config.yaml
encoder_norm: "layernorm"
encoder_experts_per_token: 2
fusion: "prefix"
decoder_layers: 7
decoder_head_dim: 64
decoder_parallel_block: false
max_steps: 11900
decay_fraction: 0.4
Rows from block 7 of the audio encoder of a small audio captioner, named by matrix and row number. Rows with one number within an expert belong to one neuron, the router's apart. Each number is 128 + 24 x the weight over its row's rms, rounded and kept within 0 to 255. All counts start at 0. Numbers have three digits each. After the name is the row's rms in percent of the matrix's.
After each expert's rows are labels from the 100 clips, of 14976, where the router gives the expert most weight on average: "responds to" is what is common among them; "peak on" is the class under the peak. Only what is clearly more common there than usual is listed. The data: songs of 200 made-up bird species, synthesised, often over outdoor noise.
# router: router (encoder.blocks.7.mlp.router.weight, 8x384, trained with AdamW), inputs 154-230
# up: expert up (encoder.blocks.7.mlp.up, 8x192x384), inputs 154-230
# down: expert down (encoder.blocks.7.mlp.down, 8x384x192, transposed), outputs 154-230

# expert 5
router.5 102:130116140106081173121121122102107134182152173125078139173173122153120104110124110085151091104110113128112104066125114155136204135106121124097140130141141129116123143142144097126134077113111103168113123100141084139181154142130167177
up.0 099:086109122147122071146135119093178122086111118142161144094142134101137128107129153133132117108073139161081131156140144149115090143166128106112138112118138144154108158143108114127175142087126128143110148116112117124127114113131114183
down.0 106:125096096146155139158128166093144132115147138117114141113131148146119109104108103179076103102107157138112124106103117126105112102129136147157145099158074118102115159147177145143118124100096172126120146122123089143107105138109097141
up.1 103:134132166149078138096116141137106140144108105111093140102142165135130141134108105100111144114070147107174120155118147157167167132124095088129124108114105135131162123097119130157111100129124126122084139099110093178142135156102137132
down.1 099:112141125084113146082096076118121146141083120147127122116118152123137127126151140162111141124114125073143128121095084128099128122143183102118090114118158174137092126144108103120174133063132145135095131149137112103099150143117116150
up.2 090:156103149134147144167138150135134122154163135117145113103135102148136128139111090155117126107125146106121107144094115161128108149175138120125118154135086114158148102136122125090137148100096105077127134067102153107147138121077122098
down.2 094:130105150155145130132201115167081101134120073104168162166098102152089121127156160102157135144124139123119168116121152121128088116150112131085082106152122160132121163120117142174142151130163139122131098093150100120130118151109084144
up.3 094:122128142154093080108159133137142108100108105186115119117124138083086122151147120175132121126124158137121116130110086125130120107154158097139157181169134136134108129103166130148176075131112102116110150150147104121134098135115113069
down.3 102:138136153135101135139102131116143114142168138101090116102137132162174112141100080073117129128129088131137154128158131188105116139137152100137113145159117095121144104153146185089136094129136165124134085155107146089157089114152189158
responds to: thin (high-pass); first syllable: steady whistle; wind
peak on: steady whistle

# expert 2
router.2 099:121138170117144142138120117120144144142114122102139140083122103126127092141131133150117088142105163161130098134157100125135102134149104181112152123116129138150154088119104164075151166152158127127125166119123122159114126157126120123
up.0 090:173118133095114110092103113145165107115141124143172102114123123149092176138150142118145124120112106163147114135173117179093108120137170094107132126135133144139126122100104164116123097116133154114131134116136135160103140158111126145
down.0 097:096165122136128115144154125140151119140185120102113131126107148144149125175108144101161098102123154150101147134142142116130124111083154142133102122131116168122121181090121099183082143120116128151129137114152150118098157130158139149
up.1 098:143182141125121117147117133118095138143148151119144152137122145156133097149143123131105114162126122120162109102083108089156122135123111128111143132138086064127109109161131119103135122141129136185162140132123145150146176137126113125
down.1 096:122099150157118178113171107108108146134125142121090160135130099172075124117181172121162145135117132164074123148065133123066122157156145179138119118151112117113123102123119138117131070158122143111162116108119124115119141106141127137
up.2 109:127086156150126094105151154134158152165138145125131122150113116120134119086117155109101104126142135136126157105134101134149093090144107136141138107119128089129125129179146149125122133113141114143072120140126133150100142102146137155
down.2 115:134134118117090131097154142122105148103138125166101146145125106118146113139136141100124134131136102127128107111133144175094126140147141166160152128158119086162096100098143113143097201137100124101130130117132080108132146110091103113
up.3 101:117117100142114127116129143178124130102113176118145129147196131088141148113132126162113152134162132126111118122152133140128142086085098121111121147166104110155153162128121109134136094100104111069130142119101154131154131105106178101
down.3 107:152139147112125132126108121104089108145123121125118093141154148112138125165145167115164158176104164103131111153120164149117127140113144095139110128109129075115168107172130116137133144109150145138087133095127113120127137133158138149
responds to: click; first syllable: click
peak on: no call

# expert 0
router.0 098:144102128121169109186099138097115133139173134144169102142085141146117116149151130124143145122103118127157173118130123083094129128103112116117094131117117127110182126154126132145153142113123135126126107094159151101164139114155155160
up.0 093:105160123113170086118112132166141126114149112105132104133112164135150127118139155136127155146141141108143161120139150131133182144129073157133089103149088137091183120150081130142102135114145126098142123129147123082156142105140170197
down.0 099:139162136101116161118164135131153115150114164114157116155096126139147147163107139128117118131139128095142135145138108117155113121093130150104155113116145155157118111137144153111095121168157120153097156131153135131080120109121111122
up.1 095:156127116151126151137079110142081115104100109076096140116140146165113135175104128150172144124096112119146121110126116117087125157111124127135142123105159098144084101132111148133152154127149106139141100132150125094134116113129127143
down.1 091:121095139133102137155063108102153114122167113159151073123061131122130179130128157138139107143146108093175134121136132119099159153156096117105108100109079146095126120130167150104120148124127140119121140137140175126102120109111124126
up.2 097:156149103123159111160180078151075118131118094078178166117161123090098113124144117112110150104143153163153076153127145102138156138142120110134067116099142153118140106118154134169153164120101157135118149125159136146149140144079131121
down.2 095:106088109098166149127143125116146137124124125122118098166123127139155126135122110113130118117130110086113134109132140106123168136089123149150159186149188151106143143167153109101141155126163124117120128111075133127112102183135147125
up.3 103:096139156111113164166115165126108141139187134166085082154099182137135124160150089164146123128091109115131123104137145106106103114161088129110092136142086124111137135158117155126109119111149143099113116131163108162111141118174135171
down.3 112:125083120103068122161133109136134129136097151133102154141102145079111136083144137115089126152125112104100118142147125162126124119068119145127142125124124150128130125097115119146144097134130144144130131158111138150129113069120143147
responds to: muffled (low-pass); wind; first syllable: click
peak on: no call

# expert 6
router.6 098:125098123160089106109144178126113123114064119119108083172170081158140172139143130104128124135199143109158164168137143116124136122107079103136096094101122119146129090112104178092106117128150148139159116140144137107142119158145128105
up.0 098:164143139109138127082113185139131160147158139130118151097125103100133111126127081147108154100152108111121115113127142128108061127120129103089112138110163113120135110110105134135128135135162183116097154141120119148119135137095098145
down.0 110:134150142060104132095104131136137098114182148149133161117175122127094116122085087150155132125110139149079091123154131125175139133128090123128079177153156151109147107115131102110150120136117114141133127144092112154092154122129138136
up.1 102:117129123144122132140147133157134128159146101117117095119162137116145116131121142139116093097108104151091140093102144159143149154166154105125161155101116156127130145102107148141147104106159160160105138142156147150160083103139100155
down.1 101:142090143122139153110181146120123117163139087134151136109108109137119152121131137095127139123150128108112173153092113134128094144126097137144105163134154159152082171088149120122132124144106095119106176105110082092171101136135085140
up.2 095:142142103100108103130124113171153106120122129117130099155138118107130078133150154136139093128114148109151058132117138126154135184101118118131153140125091120088130110168138132152120105141128091112096127115133092186114128149148177148
down.2 098:152112142106130098101093081102124112125155141112115158125181113136112092144110114095154132160124147179106144120132116164174125142164136128171098127132192127131124087115115107124143093107152175108109130122128082130143100117125112133
up.3 101:110088138109096103158116128153094149109117125163155106123128151130117133124113103136137154123113124160113132120133103131118147132155129097148123131138120104127097146131136093130165143123134114142138109157128120139153162159134106161
down.3 099:133135130122067131135098105137128100121120154126159128101136113106141174149153130140136131121155144116156125152125131146147156106116151150126111141156112141076103106153140153128099143138102115131088112186141159141116080081158145165
responds to: harsh note; reverberation; text has "reverberant"; first syllable: harsh note
peak on: harsh note

# expert 7
router.7 096:142167109112145088113122060154146170092126108121161146120126102098134147157092135093097133110095156132103121133103142157163112117149150166173150106141132136139095114080115069146126132164116147115134158139145101109123088096119152127
up.0 098:132131101132142115102106132114111107116119110116105128133078129174159153098147127142074114172105098131152173116114136082100154154130076164122117113135154106151132125120185183155143155109149134139128154135156105095136126126134091146
down.0 092:100136150121099130108117158136174089126127099069098136088123141146134097130134132102149102159124143130090109128129149092203103108147114088122139152159135147121105135161146127162131125121133125095100140148096131150158163084114137149
up.1 104:135161151125139122124126109085108117145118152154113110128152144155127119103110133131125085130095148121114105128138112134141147098145130180139140136115103107128141109148140140117130132174156137137114130116108075145138145141111100122
down.1 109:156116127132153103146102143096174120146176151090087082124120126142111141090108154143181126152094168155071098141172123123110154127162185125092129162152134119113113170139159143103125177149121155125154115122145117117106092120102096096
up.2 094:083107144134094112114160114103146132103121126120157151124121094128114127111113125069155111117132130132161079135170151115116097117154108117151114139118165136151168115141103131146108135142093153140153133146137147120100074140093109120
down.2 094:181156122166107150111134190144096088116156181136123106142134109102162148121155117125114129145127100120152146097091100111122121177108132100114159134118174108095139139110183167160133084122137137138137099112142132147143133154144172159
up.3 104:154103134111107165118106125148155113125142143119103125069128125120142130158162114095160131104115119159084139103134136175158154114156154145096106132165129119153097080126095084099127173112124127132099121126143091137088141120113134102
down.3 096:096068084139142100138145106107121125143122151135124115120165123140136103123131100107144154136125162155087099151123137069121163122150161113166121157142127158120130183139141102159094130113127084079099152128107178168144171112124107104
responds to: mains hum; pink noise
peak on: no call

# expert 3
router.3 108:138095132122138123113146129163124144137112127137123113133072157095075130138116149175083174131145090088124093142127137130134093130183138118130104155156145124161115097094137148114133157097119146105062134156099126144107128116140141120
up.0 099:135120138164118137118140116128156122141177130106111085119140158128101124168098093137140092101155148109158141084152104178106141145123110139147114132165183133102128146140146141123143129136113124123128132111144150149166133138171157123
down.0 098:116143096168141117192139075117158127134160147113148120130128113135121142123143129135112108132158099162114088131128104087114130099107078141127146156111140119113108124147105132143152145123144106146118123153140119051102096138116087089
up.1 100:118112143145160146094132139128125097128121161144130115143152105158127097122149138109132113089168108153130113139119155126122116108103105078175153135156126091122166188139152120141104157108155155139135125137153109127136123125137160131
down.1 094:092090133112131108121135135103117076107165084122129118175105132144150125100112124123104172102123168135153146133140094118122114135094132135113138130091106168159116107121142145102143107118138097099111131149154168172135127148126079089
up.2 099:162168142130117132160111128090155124108039168178110147145100137141127102154108141120114125121155172156114110138141156122092143113158153144131115114175150170119155146147093116085111147186082116153080149117127156089113127094100117144
down.2 100:100135108135132131096120089143119170126144148094120146096134112117147139128124118102126124116112103123107123125103126108163094112064182131155137169118133166131147102123149104100147123083132119142185110134158150134070117111098118120
up.3 099:143119129111122133130113196151124174168121093138133099100134131097157143138111149105123124104129103165141141144152122158117160166170112123143116099167122133115109115096134161115090138144145079150096117105117119098129109126146113150
down.3 102:150108149111104109134166177115119100124136122148133138164097121092116134122142111120137147149156106163073151089120136155157106101178107077140118141156129134163144145112154164121145117111136173102134163115137136170138114125144146094
responds to: reverberation; text has "reverberant"; text has "room"; downsweep
peak on: downsweep

# expert 4
router.4 099:139129112111161107143122157142163093092160138151129158078132148137156142064081160127164128132111056144138114122128129149104125135107158094089165182096163139104121142166130119175110123160130103068151104118066137123148141115106077097
up.0 105:101081109144153158106146125102152129098096173139125109124088105118091124111097125124108139172118104128118120123088093127119122189100110126140093095096101101141119126115140145086145151115113119104117140139148085126177157114127160112
down.0 100:107144092135133127134152137145120095170140158087169139132154133117104136119131138119100132148112075121147147135121180137094121169120112128140140152134133163117141163122099163116119094148132072120102137111089125100119146151140140134
up.1 105:136133149135097130174081109156098131126104145138152148113173148159143154160168129158130151139135143104136125128116143170091088095103116081118159127107149119139149148165143118158149069097115151061074138077135130109151128141133093131
down.1 101:114121150116101116094102154105160151135107134159099142104107150091126131165092093130174123117157103131145110137124109134133128113144165112121172157158121117132145138130151184165153141148116142110141109124123129146106115144168171114
up.2 106:105117153155109123128094165121122144143080120131083145085122128143135109128125138145173143124133128156165122109135113120087135129120111128121108162132110083097134176203136143132103135151090127169129183160106153136102107128101149168
down.2 111:109075119116137167129120143108133124092147108117134091104109128089117162146123120177117152120141151125126092139101136135121159165121098105105149159104120170123113122124146081134101151174129141131162145133124170116119120093144094118
up.3 104:105121166157173148134124100110139129153144147159143155126162136117118090144098131191135104117140169060156120104162162104135094139070117150121118121097124073155135128181155135116118146161124133166153143108138136132157127080120106095
down.3 104:118121113102151161129082161179118109094117081127106134114135148085144118108123130168105121139100124112124132130146140106133127188130105152108120120119167135085121169108122085095148078166157094150120141153124120121129091154100088082
responds to: stream
peak on: no call

# expert 1
router.1 100:116163135152106145113149120139108093120146103125145142111125152094134129119172102169136131166153170112094157140096125121130130126115157129150134112156089131087113211182153119133108129119119117152131127148116155124054122145124097105
up.0 098:146146107161127112116127152112122154116086069170156149126133076107086165181136111122080170136112141147138144143102149117143140158160109106118119105155067120129103151170161147117139151107129096124156119132136114108136172130141115136
down.0 094:161125118117128150122156129104109121166162103089118139126168046140135124117107094126165079169157150169089127160103137102129122113067124111139171094145159088109144121135118146132099109142134140149139120167074109137113092136162092141
up.1 100:124129106127155128121167118132097109154129166114059117132118082130126107106147105109140086122136108118163113098137119109136116145079088120133131129112128155149137146175146106139127173145133116131144141091152132099150129131100117125
down.1 098:139148121111118126101112143110141133114117121155121161124128120159165140118087129136137086127167125120119136159101142123135125143118098140137163134133137118145160164144159178147083096102120166123112117138133140106070168104136139136
up.2 096:106175130111112171162114153087100095131118135136118150116113119105089116122145127118103129097123097134146135118111128164080144140123102115117130128154176086149115153166131098095150139129152150149129127097126091130080143123113053131
down.2 097:110139129145158116152102106113118133143102107116084117106125120141156140122134152120141139116125133115099139135150059105127133140124124106125101152078164102151129136130117113117091159100136111135119058119137140149122107132144122152
up.3 098:141107141109142118093151118135126103096132112099098134134114142144144118118120144108148128155119134086120096164159149108125092132148141164098173113143169094162146161107152168156129096105157098145163124114124122116105144144101101097
down.3 098:139156103150109109112153140125170142123108178164143151138135114176135096136111121132102118106141128139143109153119111091125054110155128091132117128176126129113101154160071101092134127153087156132120114115139090119117180117109094165
responds to: reverberation; text has "room"; text has "reverberant"; buzz
peak on: buzz